Weights of a small self-supervised audio encoder (BEST-RQ): log mel input, 35.1 epochs.
Rows from block 12 of a small self-supervised audio encoder (BEST-RQ), named by matrix and row number. Rows with one number belong to one channel. Each number is 128 + 24 x the weight over its row's rms, rounded and kept within 0 to 255. All counts start at 0. Numbers have three digits each. After the name is the row's rms in percent of the matrix's.
After each channel's rows are labels from the 100 clips, of 14848, where the channel reaches its highest value: "strongest on" is what is common among them. Only what is clearly more common there than usual is listed. The data: single notes of 20 synthesised instruments.
# convs1: first pointwise conv (model.blocks.12.convs.1.weight, 192x192x1), inputs 96-191
# convs3: second pointwise conv (model.blocks.12.convs.3.weight, 192x192x1, transposed), outputs 96-191

convs1.96 088:114103126118141137124137163091167143158127122105082092160144116123155106161090132093209095151128145130120142101134104136155144121171150129150099128145127103136146154100134134130179103149089142114137096156118129114123145116149112116144140165120138069147139159101124102123123096123090102086
convs3.96 093:128121097163149111095128126127148109136139180137112126151148133108096098152167128147179129155172133125143069110102151118154139109162105137140138109082108107101118149105177133120116138121139070132096149154143094148113105133111126085155122124159088148110135110137195123135123153098129114102
strongest on: F#; note: F#5

convs1.125 100:157090158134143124147154127074124129145159086122118135121160122128077117122115149119159123111152112150127153121139153111139116109104151131132119129128082164126134119119116130163128159108149128096125066156113116158106089134098091116105148107152140125122203119108103130091153178135116098147
convs3.125 090:070123087145124141137162112140152130188141095171102082112146093123153113148135135150127135108120095104137112182098111164146094141130175123107115098088186119144167151086129104122137155093151084132137101152115105126105110133131102129174146128118140122131091095170173145100140133132078130054
strongest on: short note; octave 3; bowed string-like; pitch class: F

convs1.62 104:153139150123113142078059157150134132142112186115144098154110159140117130129171108147090126090073153128137144139123082168125135159091139142144084132143099141111123112160192138164160144130127068094120124135113124123092122145143119101108120141129120137091100138093166127146150156132114104148
convs3.62 102:145138137136177129077171131110119148125167129130143097126104173124137078144104102136135121074087151110108110121140146126117166109099088109127084140147155133122125108133074140141102160110086127140119124123122130125122146123175131134151132111142118114126112116194114109120091173125122129127
strongest on: thin (high-pass); square lead

convs1.170 103:121120139132089105080125106122140166127134061136113131101107120108103160128147081109124106132092138155123100105163110118132151097152145123179124111137093131153125163164090134126156105125136138135091111161155126114134129117097121096067131139132136100143140148116125149156108126154167111145
convs3.170 102:151112158136161144127105168134092143148123128142109127155151129171091133173102128131114132138119128136159161139163109148097119117153122061106148138082090175094100170133133147083154182131150100136128134132110119128145101138151145100098123146112123118158114102160132164161154145147127133148
strongest on: octave 3

convs1.83 107:147127129148157113129160135116101093109119090122132125133082100121116083129155137125120138084102099142133039123120088122141133107115109131181149113119125146127089067102162087116150120155148153128132104148086134158106174129128103162089133128153143176154122119146103093082123132135140147102
convs3.83 100:098139087127144120169141125108168134122133115128104130143082123149119110121139123130089125097156170161135080099145112156117143132071104167106111121146125156116101115111098128160109104139145144123123144130162124124115123120145114115164129120122150162144115121115106151085169123109127092137
strongest on: square lead

convs1.1 106:119153120132137123128124117146116138164135138136174102088163131128082102134122152095148130137148133148088158135155177110130126105171118144140150118118130145157200156133168116134131093168124094102165143144127167107145104142151158120116112125123159105112107098166126142102090096142138135139
convs3.1 102:176136127147103101148159159111167125099145134142150183122143159118163147147118145147133157116148146126149151147128116171161124124146141128146115166108164138126098116087135151150109114092133171137149124121099134111138131122102126123205135115128130147143094124092116116122108141148113097151
strongest on: organ-like; A#

convs1.75 104:171087155124135124127140150134123148141115146142130146119121127107135106070104139145173142102118098125120145140140088148091189147101156120073119135102142124141118157121104114094164206106135108167129139138125108117126121078145117143096134160168122148196169151142121124107140094154127142129
convs3.75 107:106119114120127116145142086161165123091161128151137130097137139138160174123111122128139172109116145154121117155193129095084115096146148163113108111098134123134104123147107141105119194114149138123145139137131138113107125131102129145104089109112120134096157153103141105105128092090126108128
strongest on: short note; mains hum

convs1.48 105:061075107117137163098151117121106156146066169126129164121151154081145134148089150125165031089138092158129117191152104125130080153128163133121113125117098166122125153122139129076158099133121129130124125122110130126105126167098117124120087144119141110106119124124140104125115132171117179105
convs3.48 094:132117133135127115180133134163109137133131144102154138107110109064160159121117162129175041157125154098134152171139117130111134175097145162139138084147166147140144138139149137125166133132135126126096107127092114125172161125118108148161092119155169107147115125111118133169135097153119102131
strongest on: octave 6; organ-like

convs1.91 102:125146143158136152160137111153129104124138108129109151116161141114113165153177132106147096136119138122092130132104113139120116131110136133125134158148119137110168127069102125137135172159126137136151123139117101179088125110121109147149142120123137123183137158078135135084137099102091154178
convs3.91 097:104099141181134133103100115138146124123191181093128144127098126147137115129097112107144129139154164141112150116141128139113137108130142110109149112118147100146132166104148139123123116117158090132137130141136157145139112104130058146130109094095130146145122148122126134091142140116108157150
strongest on: octave 2

convs1.6 105:117158107119147144117083164126093127097086119098127120132134160115129169103124102164137144133133120132139119138142151114125130106132150137122116130134124070120127148138115092163083133136111110141144110166108132130125131115146129127150181151141151139143152105130142065145050100141106160135
convs3.6 102:158101155132104117134143104144156131100127124129132114151135129116128153096145108129133141091128128091106118122124186099114123150162130108116143134105153156108085140131106152142060129130164108121156130144124128173130121110113099128096148122132072096061135123117127173126135141165166105138
strongest on: octave 3; thin (high-pass)

convs1.31 088:167151117150159132117112142136161111149149137155102152066115132135107138117147106134148102189084135143121144093161125139106166158084114119124110144093117143151149139139123130092154156182157126101168145110147093104139108153149106131133157104128121104141150118136138143136117095128135125091
convs3.31 086:138127125103061103127139148118102137118133135115139132151105107134115149155143155101138134133103106165103118086113114138135100128154131152120105142133160169153149126152109162143118132145120172153172134133143146137160167146192138152126171131101155127163157120139117141083143138099178091132
strongest on: octave 2; horn-like

convs1.80 093:113092105092119148118152135173148144152200150086154178130126189124158102111154134106134123140145108133111132138104149183147156147121126121084154133127132130146127130152115095136118158092106129167157092186123147116139112120121150126157156170129114124144123120134137107119103078157131110125
convs3.80 092:137116099118115109167126162124117128147105130143122152087134079138167154146119129087127140132177124165128092076125135117128084158103145138145135144158159098117128138116143113193151136156136133167126114118142086197145130143103154132177146099124154110139096124124113145108106110094147152126
strongest on: octave 2

convs1.82 104:138156137130182126167150089102103131142084197121145145098125133117205117153142113160104108137136143124152084138112103125131116117170119133120105152110130154116112114131119131119132155072153054117129087126129084163126098131108121153129102134126138130131128144109113131134095163127113139082
convs3.82 102:096092101113097127189142155203153118158195108121148133092126112100153140083121140125090108115141139139144152135106121151094130091102130116107145150158111136132116119154146097114107145131092138086145131131144108116104112120159134121094139082145133151141114110155116115150127127167098111149
strongest on: octave 5; D; note: D5

convs1.115 103:148108122084118117138125097137097135134093143150119109148127115131124112115165122086166138109149130123181117148128161141138129123119140145131132135132141144117154101162127146143135131114120113154139159141110000139119097142140123128103139165111141112143108125137143197133090157123130110134
convs3.115 100:122096146173110143148135138104191122143171132161102135126175161158090151174170136132127108118127129132118131110112162113075141148123104123128107102086158114152131120133137083102144156107087127142119124145121105175138104130139140142118155131131094149133137123158124159095129098136152161118
strongest on: decaying tone; octave 6; bell-like; pitch class: C#

convs1.100 096:134130098092128128167143095112111153096083079112128116121122149135126123099161140140153139120164113157102087142132135139112131154108102104140119124147131110123120158076118140134133136089111169088122091134103112106149119182124113116078148150142131149144107119131153164123151124148125131124
convs3.100 097:107099163149106149128092120140128155102127114124088133157108074146089103147102115145107154096133161153129155148156126145111109129157131114099168093116147112115126099143113139132163117055115181109140105113130171118108127134133157118089133142079123113145109074109116101146119120111116128181
strongest on: G; mains hum

convs1.88 102:150123149133129088167137123084135122118102172097125121082123118096172121139141112152149110098098111153071113103125101105106084118174162144130130149098147133114146140114159119159106119141151087102109119124113107142122134103126067100102131155104125117124123138124114113137109121149088158138
convs3.88 111:094121156097104119083104150154108126108079129112090118123106159136147127144110099172138099147105098139178145124152103133159153135079107124124139096102105114142141138122111114134156131124098122162114115081114151111162076104129153127108145105101124089105108151137124117099138125123156121089
strongest on: decaying tone

convs1.105 106:133137140118172114135165159084127099085097172139124176106128152125122141129147124168131103134110064136128157119102113133131088119102104129114149141151099128178134124106096145134105191147143159114134072098135113157140137121167151114087124126175129142102097122096099143141141155134147108140
convs3.105 119:127169134143158113155067122144113130127107194137135132148150105130120140126125170122138134104140166180144190122110121136120129132107135137165135165103071150114148145124112101133115210128122170154127093106134137151134107099127099142137122137150136095117120118178135160164134154145141152118
strongest on: mains hum; clipping; text has "clipped"

convs1.176 099:082120126080159091095141139140159131135131111105155124113158100150141140145193102126133097137134120123125137131139102172099117116090115167132134107143130112135073103127100129125125088128102202141112113149154134165096103109134184115104147120155150139157171150117103109158116133103116084114
convs3.176 108:116148133137118099106119122109128120159164096083113178143094122133121152143138119127110162183140111180148112123119138178110114111086107122138090146112138103137160081090184113151130130114098147132125124152140151159122061144128148157123114117148098151200139078153121108152145071127141126147
strongest on: D#; note: D#5

convs1.34 095:169124113163153127161169144128120130138139131123135168109110138095101145183166117144128106142126156092108171123135102141118072116105136137130123121093113135115119146102195108133145128169086142112130111112134091121116143101132118128114147100123138136123129158082095128128121088131109119130
convs3.34 100:146119153116158114094135142110144119115123174133135145134123140155154153114156150098152170073138160135141197111126139093166142152175128145084106162128134132123135127155180106142150135124138117102162126144138095120137162132132157141096139124113132134156156131108123151109161117135082106098
strongest on: square lead

convs1.173 095:140113084120121146109124161133123121118132102129162136127134112149115107121159146094090104107087128110134126132127149130122128090191109165106113089140125139069118171127108123106151130107143143063097134148089134112116130145116164128118105133139136169110102116134123132130095164168149127099
convs3.173 103:081150138117083114121126126128147128116110130096088120109130148123136163165150122134130109176135134109139121136120127116167127180095132141070147152149104138162125090105158158153141146130079134110108157170118150091108094160115118126105126180125093094131132134123175120146132088147117138144
strongest on: octave 4; A; note: A4; note: A#4

convs1.138 112:138147093104168119116109122083134125075155145140124164115120142099163123147143131080126162122081107089113103166124115150153145176145134097144150119118093147153149131155095119145154163169150044134105146099113166142126111104129118137076118110091152121143110127094145167130170137116142138127
convs3.138 102:105134150098114149132098115121119127156132115089127122102182101110093153129163083169102151116131166141171110138107133125101120091127115134135090151099099109153158082143095113123143113149176116126098095126100117134116171138129115142130131139130136111103141148091068095144148169202122128142
strongest on: D#

convs1.137 106:101155110159128109166121156084141120112172148156115079128117123121138131123127171164166120123156118114148086099153175124141132126148110142075136144114142163093093105127108107148125088117119105137157093114129130112137154115113131142106132165110082129145088126143093156144100169154122165123
convs3.137 100:115115113124134142104165118108144133127154080126124098127100141089168159125106139117096154136123146074112159126154117103114122124128105177124136116135154079119152104115153135111144155122132148154082129123128158143118193114097145094115123094116093106124152113136143120163176107146104160119
strongest on: octave 5; organ-like; A

convs1.102 113:139116123111131133150168119145137132129127147114135119113141125118145126141140135114147145128090095132106116150106120108117111096131149125082129123126123144135143119099153136111162101110128124138127110125119137135153136122122110153092122128138125186163117126138136150147149123150141160136
convs3.102 110:084134092154105133124114104148129128130118117148119113130098135152108134118136098100139109079094103128088142144093132141086112111124149126128138172103136151109077128129110171137135081140128130149178119143093100140140149122147127100106149154137113161127117134121108182123124175100121133158
strongest on: octave 5; B; note: B5

convs1.44 101:151161130150138131093153080132150125148150136128096151119121153115182160131146139135154122151065145155138121104136130147104131168162154136158156098103078138142131133141163120132186131201131083105155145105125123172124151107126125186112084136120135148117105149123137156065118101138121150148
convs3.44 102:108132133086119135117105108119104121132170156109134104144119153146129118095148104130080122147131122137121151120146118123112121103113095160106122138075111144133117148102146156105091111126110165128075121139111116131102137098124156090084152148185119137118165149099080103147140156107151119124
strongest on: D#; octave 6; note: D#6; mains hum

convs1.22 080:168162098123079116130153099130140129162144132120123134118121147133117114182132154135141115138127146135119137133131157145099131136142113129145095121162159116104122171069163149152151114138146124095136102134128160144140120099074063130152069088132122130146146147098211120123107138116125158162
convs3.22 092:134126122115131137124081127093107116143084151091104113100141149127097146082137143135135121152158139146121108131142140114149107165183116145128139125133066158120138109082146150119117126173132140139137205115097120098088147078176109092157088125104098132127087123124107096094113089105113126134
strongest on: G; note: G4

convs1.172 096:127111157142139136170150142138050150107139124107143122156102107110135111121151191098055120172123154125138106102106131135148101098119128143073149161106125129113130173105102121131146141134150168104162116128124172093116134120149083103115127125117136132137152112118129158125168170126134093120
convs3.172 097:134096150132146169131154131086102123097115138153148131150157144152108148138115100088186095103114101142125117089090107142078115102154168128142142145084163100124112125191119152155150151162102132121168126166169113117124142153168109122147123083129153124144107129105125141131146139152126137124
strongest on: short note; octave 6

convs1.39 100:134108123108118126125136135104111112107082110149114138109142136122133104124100092117160136151106129073131084106129136111122139120128126124120158131135128158103118151092139152125159129145104116121109152135092088135117116079129103138101118137132137110101140099171133142122103098102131124165
convs3.39 096:171101110128124129116158161117179136110114165130178110109182075141140169147150188096130093138139152110132118121137149133169124098154138129108144159131109121115163102148120119121148108143132122152140155154144089146139137146134120124126118163113132120107150086104161141134091174164120143110
strongest on: white noise; thin (high-pass); clipping

convs1.165 104:158128160134125153126123125107136101151126101141133150136160131131129107125169170153130133161085169111126171114129111119161124094101134149146135083135090139132134145080095153108174130197121110143127132108131136150129171156156084152139131139125118135134110105128133136102142127146134127093
convs3.165 093:103131114159125081096112151146128143154121123093173099119123105137172120174144059152132123118143145110124087128168135107114121169155121115131099110148139123156094189117147123118107136126143130122156130085145093079105130128124124079108156153131140137123131121139100115122124146148137108115
strongest on: organ-like

convs1.27 103:129095115132136124123160130115121175183178113130101112148142119127134141139127124107170139173148071163106195117123142139111108117108156136073140156124148143113113125117130125113118189105091105113127124127133125113107136133141121113136184141107141097104105137232148139141104139130119116133
convs3.27 111:104142167083088115074120100120114125154124106150146135150115113139120146134082073125131107143143109145112129130125155175126121150129135151125124140090121157110155111150144137126138070120180101139126165133164112162115118128110118114136171124131107119115100084044138120099159131129156121123
strongest on: octave 3; mains hum

convs1.36 096:146128160119111106102111110138136118106146112104110150145114152147140134130102099181144105118112129184154106147138141081163082145128111107131125152116140104119118137125138135086037130099140091107129119145148147142147139141168155118114187154115139118131135130143123113132088161110123169164
convs3.36 106:136144087120140085143100103122143132087119134122108145105120119077158093102127135130105129108135115108147116145120083156158144161097121139131124104142109084125140076116110121121198125147148157127141096142094141084136133108129156149139134082141086074115145145127120114127099139093116184099
strongest on: decaying tone; mains hum

convs1.32 104:127115133151114126144119140089114143089118111099178129133079131110102153092115109121173096166086096133098189095134122116121092089113114098126106209135103130193101144139150148149180119124129136115121141148098076112140134112133083118156136097090115114121132132150138102126090136129116157099
convs3.32 106:136103182113110086145128145110126123088172158104145085137137148105163119123111186107099135112158105135175161109096109140120105147138128136110102151174155124106074151113142144104129140138157102110148133105109064168165108154133090124113170151090145130135158118150127140101168102137173136173
strongest on: octave 2

convs1.175 098:193101209099085109155131136136132156162113095148116117119125120087098108112134145104139145134153138160105125128132128134076108153145167134082120123142164123133090119122135116086077133151147127138107124125144120126157153178127140097153151103116146141119113122119113116130141120125134092127
convs3.175 098:150139100147149129138112108105123132117098088101136106061152110112131098135125139177149119134139104097130148165160122098087130067145133127080116107093101111101127135140139123135129157189106093155180113095118141155156099121141121166171134116105136072125096079112109100139113095143110130121
strongest on: slow attack; clipping; text has "clipped"

convs1.169 089:130104125120153116124148134176118130140106130098148136167099130160120152089069140100141119074103129132151126127151143141125119086135147115120100194153089132153170107091143131107144088145134118131121123136103123117132113148150141150120131172113145130112086152123130148116113107142090111102
convs3.169 093:112114114109120117123116146182144138112088075120131149135131139112144115182127157110173114136136146140104125106125135117137102179132130128176159117160114186108109115149142133121107099142137101134132062154175131139127156153093123165123150120167141117125136160103109133128144134165094141101
strongest on: B

convs1.121 099:156109138157152144099198107115128145144096035109122172110147100141140130118114101144158114131103104126123139126115116135095124133145141105126118105119101124131117135116152152113163127126134090091118134094092155175103096119124074128113099131135124123097162136135156120137103141111129133127
convs3.121 095:126134141123139142154127129143081141113086151141166150160076147113115175109106119145149105091125127164168143110138140131121116070132157158153111160156092162157151124170094129100099095133066162154174123102110146109123127120144096108166090126106101100115138158127145114127151113122153133123
strongest on: short note; octave 3

convs1.101 094:145184135145168123118131143129113137137139155118150117121110117116131079126142166081142157135119188167118114139119125129119135162080109145117161129135113125185112148146151168099152141143135165093107102140093152119127114147094114098110143165118131143111167129100117121081110134128152150118
convs3.101 099:098157156160117095097096157174114129150125083097130171138140141081085147113095116130099159122124148128105137095111133116118130139088105101135139103118106105082112143147122096115132181142099129126171122160136163129121143092124147152121079129110088120144093110101107110149165112148124141147
strongest on: B; note: B4

convs1.85 100:103127149138118103183125182102133116133136096092130153122143099097114103135164135088149130138136146141119099120144153132167164153158129139138154079164102134180156126104155134163182126143151164112139111120114164130171156133151110176132083155106125113159125164117132147074111123154111147148
convs3.85 103:148114155114117142131131199152122120118118120133136130132157139153111149115134136141139123080139116138148116130143151161112163103124098077093122076139095117141095167080132139124143145148115071127079120118128116109113133091146084143145158125143092146125130085128147179092175149114113135137
strongest on: white noise; mains hum

convs1.84 108:135118131142091136108044124082105067141099117120153142100118115133092138109152165150137164140091157138143128060120115136077165111123120134137102135117066111137106084111109103089133114118127132109131114118152128141101125078117171132090117137152112100131132141128109160111138115159131142134
convs3.84 104:101116127116176118145191133121087123146147123151135142108112124133077108108110137129107125136118183141154091176148119137139105121116096133143115089100119116138095096108122125097132203114077158129121149123113136130131148133106088133094143131117123087135128120112116095119112098132107111124
strongest on: thin (high-pass)

convs1.54 105:101155144165144140103164165109160128132109167100109126154145131129108107141179104126128141115106062152146079124138145148135119155150129107112121155123149113114153142145116099113107161126110134159124096171112255132132119103117106140146135116145133112179150133128107149131103099096149101100
convs3.54 099:103128126118134093113142114147116127139118156136132172138105103127093116148131133115149124111121137092136103153120169164148144126176150168130102100112114135131131162112133109130139141128127148135140164096120200122104125126138127118126120119188098097137130137158154159111154108094110124095
strongest on: octave 4; vibraphone-like; note: G4; instrument: square lead

convs1.19 103:122122113175125162173140127157123154128115141123138134140114104137163167158149133183115130129067097141127143121118089166127125165096133163083159144161151123145155089127120094156156103142142132083099135129129129105134138105177101137154166102125116138139116151073151133134103113098094116134
convs3.19 097:121115168099115132110111128109073112114139146112111130127168115130115140135123136107140138147076167117133121101138137156112137101133118128103115107169179164152141149138160114157150157100138124099155119174119139144133131097130133134111155165164158102162123105105136109178145070181125129149
strongest on: square lead

convs1.21 104:122124142089135117145150133146144091153140124134115105120046090105116163128128135095171139142138125183133168152131152134134154097168139123141162079120124130108116147142175107164144096128123069138099113103137121143111141125139141115101160109140168143110123117121126102133140105123135103134
convs3.21 106:117177077094111121137139101134129136147172167089141128143102146133087136124149114128131119125132135180107138092113150104148150099137102108108096131104118125170119127160115180109150121133130129132113093124121130136087077119093165167111129105142121119148137127136140124083128114125130087109
strongest on: D#

convs1.7 106:126166123089132111139131130121101137111161130139085126105114138098143102179131145141152116118157071126144139144114125145096128073106126115123117132109100131125118158136093117174179093144107116082158155117165130138089137140106164112102138109115111138180139108105147148098109114142125151116
convs3.7 103:134142129081136141076137113149145129135128111168143133124151172120105140105099079105104103120134160125138154147143136144174151132104145100161126141101138128104148098115120113055152178115114104118121128127106167142153113133119094128081112147138126084145130095112126132131126111153116144135
strongest on: organ-like; mains hum

convs1.150 098:117099120101139155117102114136163078092143131128092141121119128106126135150101111093107127104084122169142133139118113127148140125156160097159133114161108172122153126121108152114162120206151099094132137122176119139142123117127081148113127132114094077142139148132131114141118149105141130147
convs3.150 094:182100152158108089135154156088173137123160125151158091144130155134159144170146134119174161146163115099117125139162113157140102147115115108172151160138123139135121123106143122143119119122119127098133121119094166110117146092148100130155134127178137111112166099136137117120082135099144134177
strongest on: marimba-like; vibraphone-like

convs1.23 102:104124106177155093122105181163141130155113107132085041141038114144108154106158168140135113150120127139142120163089095138127136134132124124105109077117115118140118139112129125174154111140127109100157112139124106112218079124106108119122116133124140134118188119118115133099129126163110135091
convs3.23 106:143153142147138127117123155136083125128097093076151186140125148198156121146148100129114123096171110139142128120121118141130134163131118101167127157132193112148128116146146154131101161143093101145077093135137092092144174114111093083107128090119133134124169098128098103098101131141141117176
strongest on: C

convs1.37 099:133121081109142133159129094158086118101131125140066141121170119133156139123149131138148170134122108134116179119127128123145120110148157151122097147139147103143113133134135137077166065115154132102087102144135163136129119102125150110143115147141105134117175119142136079114141136142069166154
convs3.37 102:121129179119119096111157150144179132111079094143114153086161176136119125138114095144123147154074079101146166146148100143166097142116113136173120083114115100119129104119153105042111127136127161087132148086131131111117145086169153117146122114111102147117111136097109131154135147108168124152
strongest on: octave 6; C

convs1.116 104:112118159156124134139157153100120071148132077116157143170121135143113159130136125132130151114080149138119115139144137120110164131135136164168109096116099112057128107105121122107160163141125078130120183093112147126143154104135128117128156115142115106145109134184143125172127141116167115130
convs3.116 097:111143106144135150123041104156144134107141077126152126091129153152142139113118126130119130129162131112134135118107078078140134112115146148097109106102154101148135128115161159096098120143175143117122118148153109125099135093115141095112116101131124107115104136121108118162135146136150169141
strongest on: thin (high-pass); A

convs1.79 104:103133150106124102163105128135130116142162105132117149134131119097135082098132123122150108121108146189113121106117124141153154131081133113091119119147087120152115153217177100106184132144089117067137124144121097093169133112141140135124117097150124133129138149103134113116101104101130137105
convs3.79 101:148153147144144178132166161118110137125136154155122114131119101142135137155087133083095124118140144111099109144128136146150160129123145140152118154129132145105122062135137129151078114190175135113169145131141130122149108096128101118158131112116133137133133130089118089132112113078125111124
strongest on: F#

convs1.186 102:140139129145130092091133116142131140065119127161139121094167100124153091123120136149127155141134167123099116148112096124152143126133175116118114109145108154131099143151113146172128116175144143137172144143105107144067144109095127127123130136178090152135145148169150121097129143110138123117
convs3.186 104:119129119117163166101137131152104129155099107112162120132160177130130173090104188112126098109148140130124153104146105094125113112132180144127145110128152136138127152108172172148108118110164137146099151084116143124133143113158111154126151118116099106152118123100177143153116109124134147148
strongest on: mains hum

convs1.178 106:111102136133180113107124121185145096138121134084115139147125108135182143115165116116141105131138114052130161107123101117124119114147164134138091108120130120118110118112166135085157120133134148116117153131137136135116182111126150110116153131138106128075132088078120126142124118086113162140
convs3.178 100:115135166139133093133065161108156133161105110195135153142127118104091124115111140121122120112149081125153110119160119122125117156125109116114121093130105160103131114085114137092158135160132094131112122107109114142076141093132147129111099105104143133155116124115156133159129107120145127106
strongest on: slow attack; trumpet-like; string section-like

convs1.153 107:095123088161102115158140155183134152169095102138128123154097132150135141119093147115143123166132169148074138116160116122113154107150134143098190127123133063141141123121129098160139100063116099116121107108131124133090122109126110134105132147125104125132093123145127120144127115142114105115
convs3.153 102:166116145091104132122148124141119140139124149133116143154097151133091113108123133185099151118132143125091099093136150124110132114092122082127167119147122093114136092120120094129139146113103141157139149154075102087134103136105144071150142121156130133160119166109137136121106107147132109112
strongest on: white noise

convs1.5 101:148129128130146136126133103150100136125124139115093140116103152125136131118123112092097105168096117101129150145148153160140120098136163129088107144138148087159151186129117121107183112142136147097148123124164139053126126174158132128089084131138111107139117113113122071171129157139148166104
convs3.5 095:117140100132161171130162152115129133113120128119154152121124113097071154159106166124133111117159138141114138096099136106157093135159098122149128111127082166153121124139091153185123124161132107106140114169125146122133181125084104140091130129110112094138119182169152115169106141127144124135
strongest on: C; square lead

convs1.123 097:095140129110121152169095153099179120169140114133130126160120144160146155145109119142127127125150138151133094131136138110094144090116083137190131109109118141155138144147135123169160154104168126121133135110140130173103127114110161132121116136088159138080163109133114152117132139161122095093
convs3.123 098:127111127143153177167145160108122132100128124107125111141105152121139134142166126137130159157123159157107118141143120133155095083155116147125062147094158097132109135088117134114134108144167148147183148116130084131093123120110128083163112109103136119103140123128134125078128128145136141155
strongest on: organ-like; square lead

convs1.152 090:173108140104141121134096122140127146140151138121140148133047166120104122145149095160141116072108155149130146135164132152066139165125098097124115142113150161128141137136097114125103118121109116151136124135124098123157128132140100112133111104122139064119104151099149140124088143169139115130
convs3.152 096:139119147139121134166173131142135139177161120113155130157118120136137133167105168107147131088129130180125158154127162141082165130068162108127125126105124121110116104127140158096126138116159113118126118116147122082134160120134112152132139137140105147147106158156143150131143159151144154188
strongest on: octave 6; vibraphone-like

convs1.77 086:141103128140140128130107100119159143128133128094136135109129115149136150121082129152143098102170136127102152125143149103091120088165156148149115210154118097157143112103104130113158123144137140107128141129123154114137126137094120138157130132115122113112170174156104109100128093107126059106
convs3.77 094:156126154153147119121107167121108110124097114104195110109134116153143098144133150159148136129133123127106134108156118106129126165094134141134120179121124142120081151154127101104155104124089131130137123119128089126109191105115132119162171147136138125156089101122127134087136147123118158150
strongest on: octave 3

convs1.184 101:154127126141144180146115118148113130123143128111148126120084125092099144110115139131164102095077114133117120135108152124110125101137142124118112100122130130132119108133145099166136105136114160090109132156069114129129116108119174137122139145107144119174122172154154170119142117097114157167
convs3.184 114:123109125131105131131095161095172131155152110086148134109134144140163151153108141053161094120124137118094143098138141163147125112149107170125154115124146151132122135124108148102109110134161141142137155095112101100128163165124121104126147101137172142099104129151129156158131111070096139096
strongest on: vibraphone-like

convs1.12 096:145153116129140138146131129105125097129108118129120162107133090139156035137083164116091102144096114164152111134150116134119196133090135123113153173109147155127101135103131111113181106128128143152153089094125137162148118085127105118113146129144143159129102144131116129111076121147225161131
convs3.12 097:108153130116116082143108135134082110130134133107129103148103186122088162111098121151135135109150136075089140133133103141143093126125112123109120120103146091128119088180120105121095104132110148155114133112072126134121138112155115140145117114131146097120116120074091142130148134139103145149
strongest on: B; mains hum; note: B4

convs1.103 099:092109110115156136118080129151136140121128108132125120149086113163117155110169138059157166111149139142115128114119136177103156126127144126138126116127159134151146099116128154097175139145113176050138087104118156124130126131116093164083180145117104145123150156190099110130182123131110134113
convs3.103 099:132146144117162128120088137118106105094069152114117139138114092136184129130100146139119135183107136088124121144116147115169117116087154066152131132124059151119111112123126176129125121163117149138165095113123123138082114158108110114141095178116094081107128138171142175131159141135109163119
strongest on: trumpet-like

convs1.124 114:129154136127137108147156140158120077109125125127089127121123129110133118061109119127139116123157135179165130109144154131082153148226127134164119117103082124124108089120087125151142095178102057116105138126105144084109097111152155134095128131113103098132094156148142148129163075151143125157
convs3.124 119:142137138147086154157078143147105123118140115109123112136147147119131128133149076138118169155125132122146129161137108136110138094110118146130166141144125117140173151130121098146118153104117118144116147126085163152136190138101112126131159160139147077190113119129154084113069120145140098152
strongest on: octave 2; slow attack

convs1.110 098:133114140143080131154123137119160154089101100138134113163165158141146100142104135116127120166134121152149146088105107130062136093133089145123101142129124182134132154120141148076146132108134122121115121140112142099130137102147117126108142079135132142138123102108121106072089100154086180129
convs3.110 094:156106161142115138090111113117133131148133103153130162139155135147079152098157102121136103145150128153135116085120158118101146110156132091114141140182139112130121129162137115077110101119086114132110096090126100127114163124165146081084104113123130131140124130109102105132115116097155118142
strongest on: octave 5; A#; note: A#5; mains hum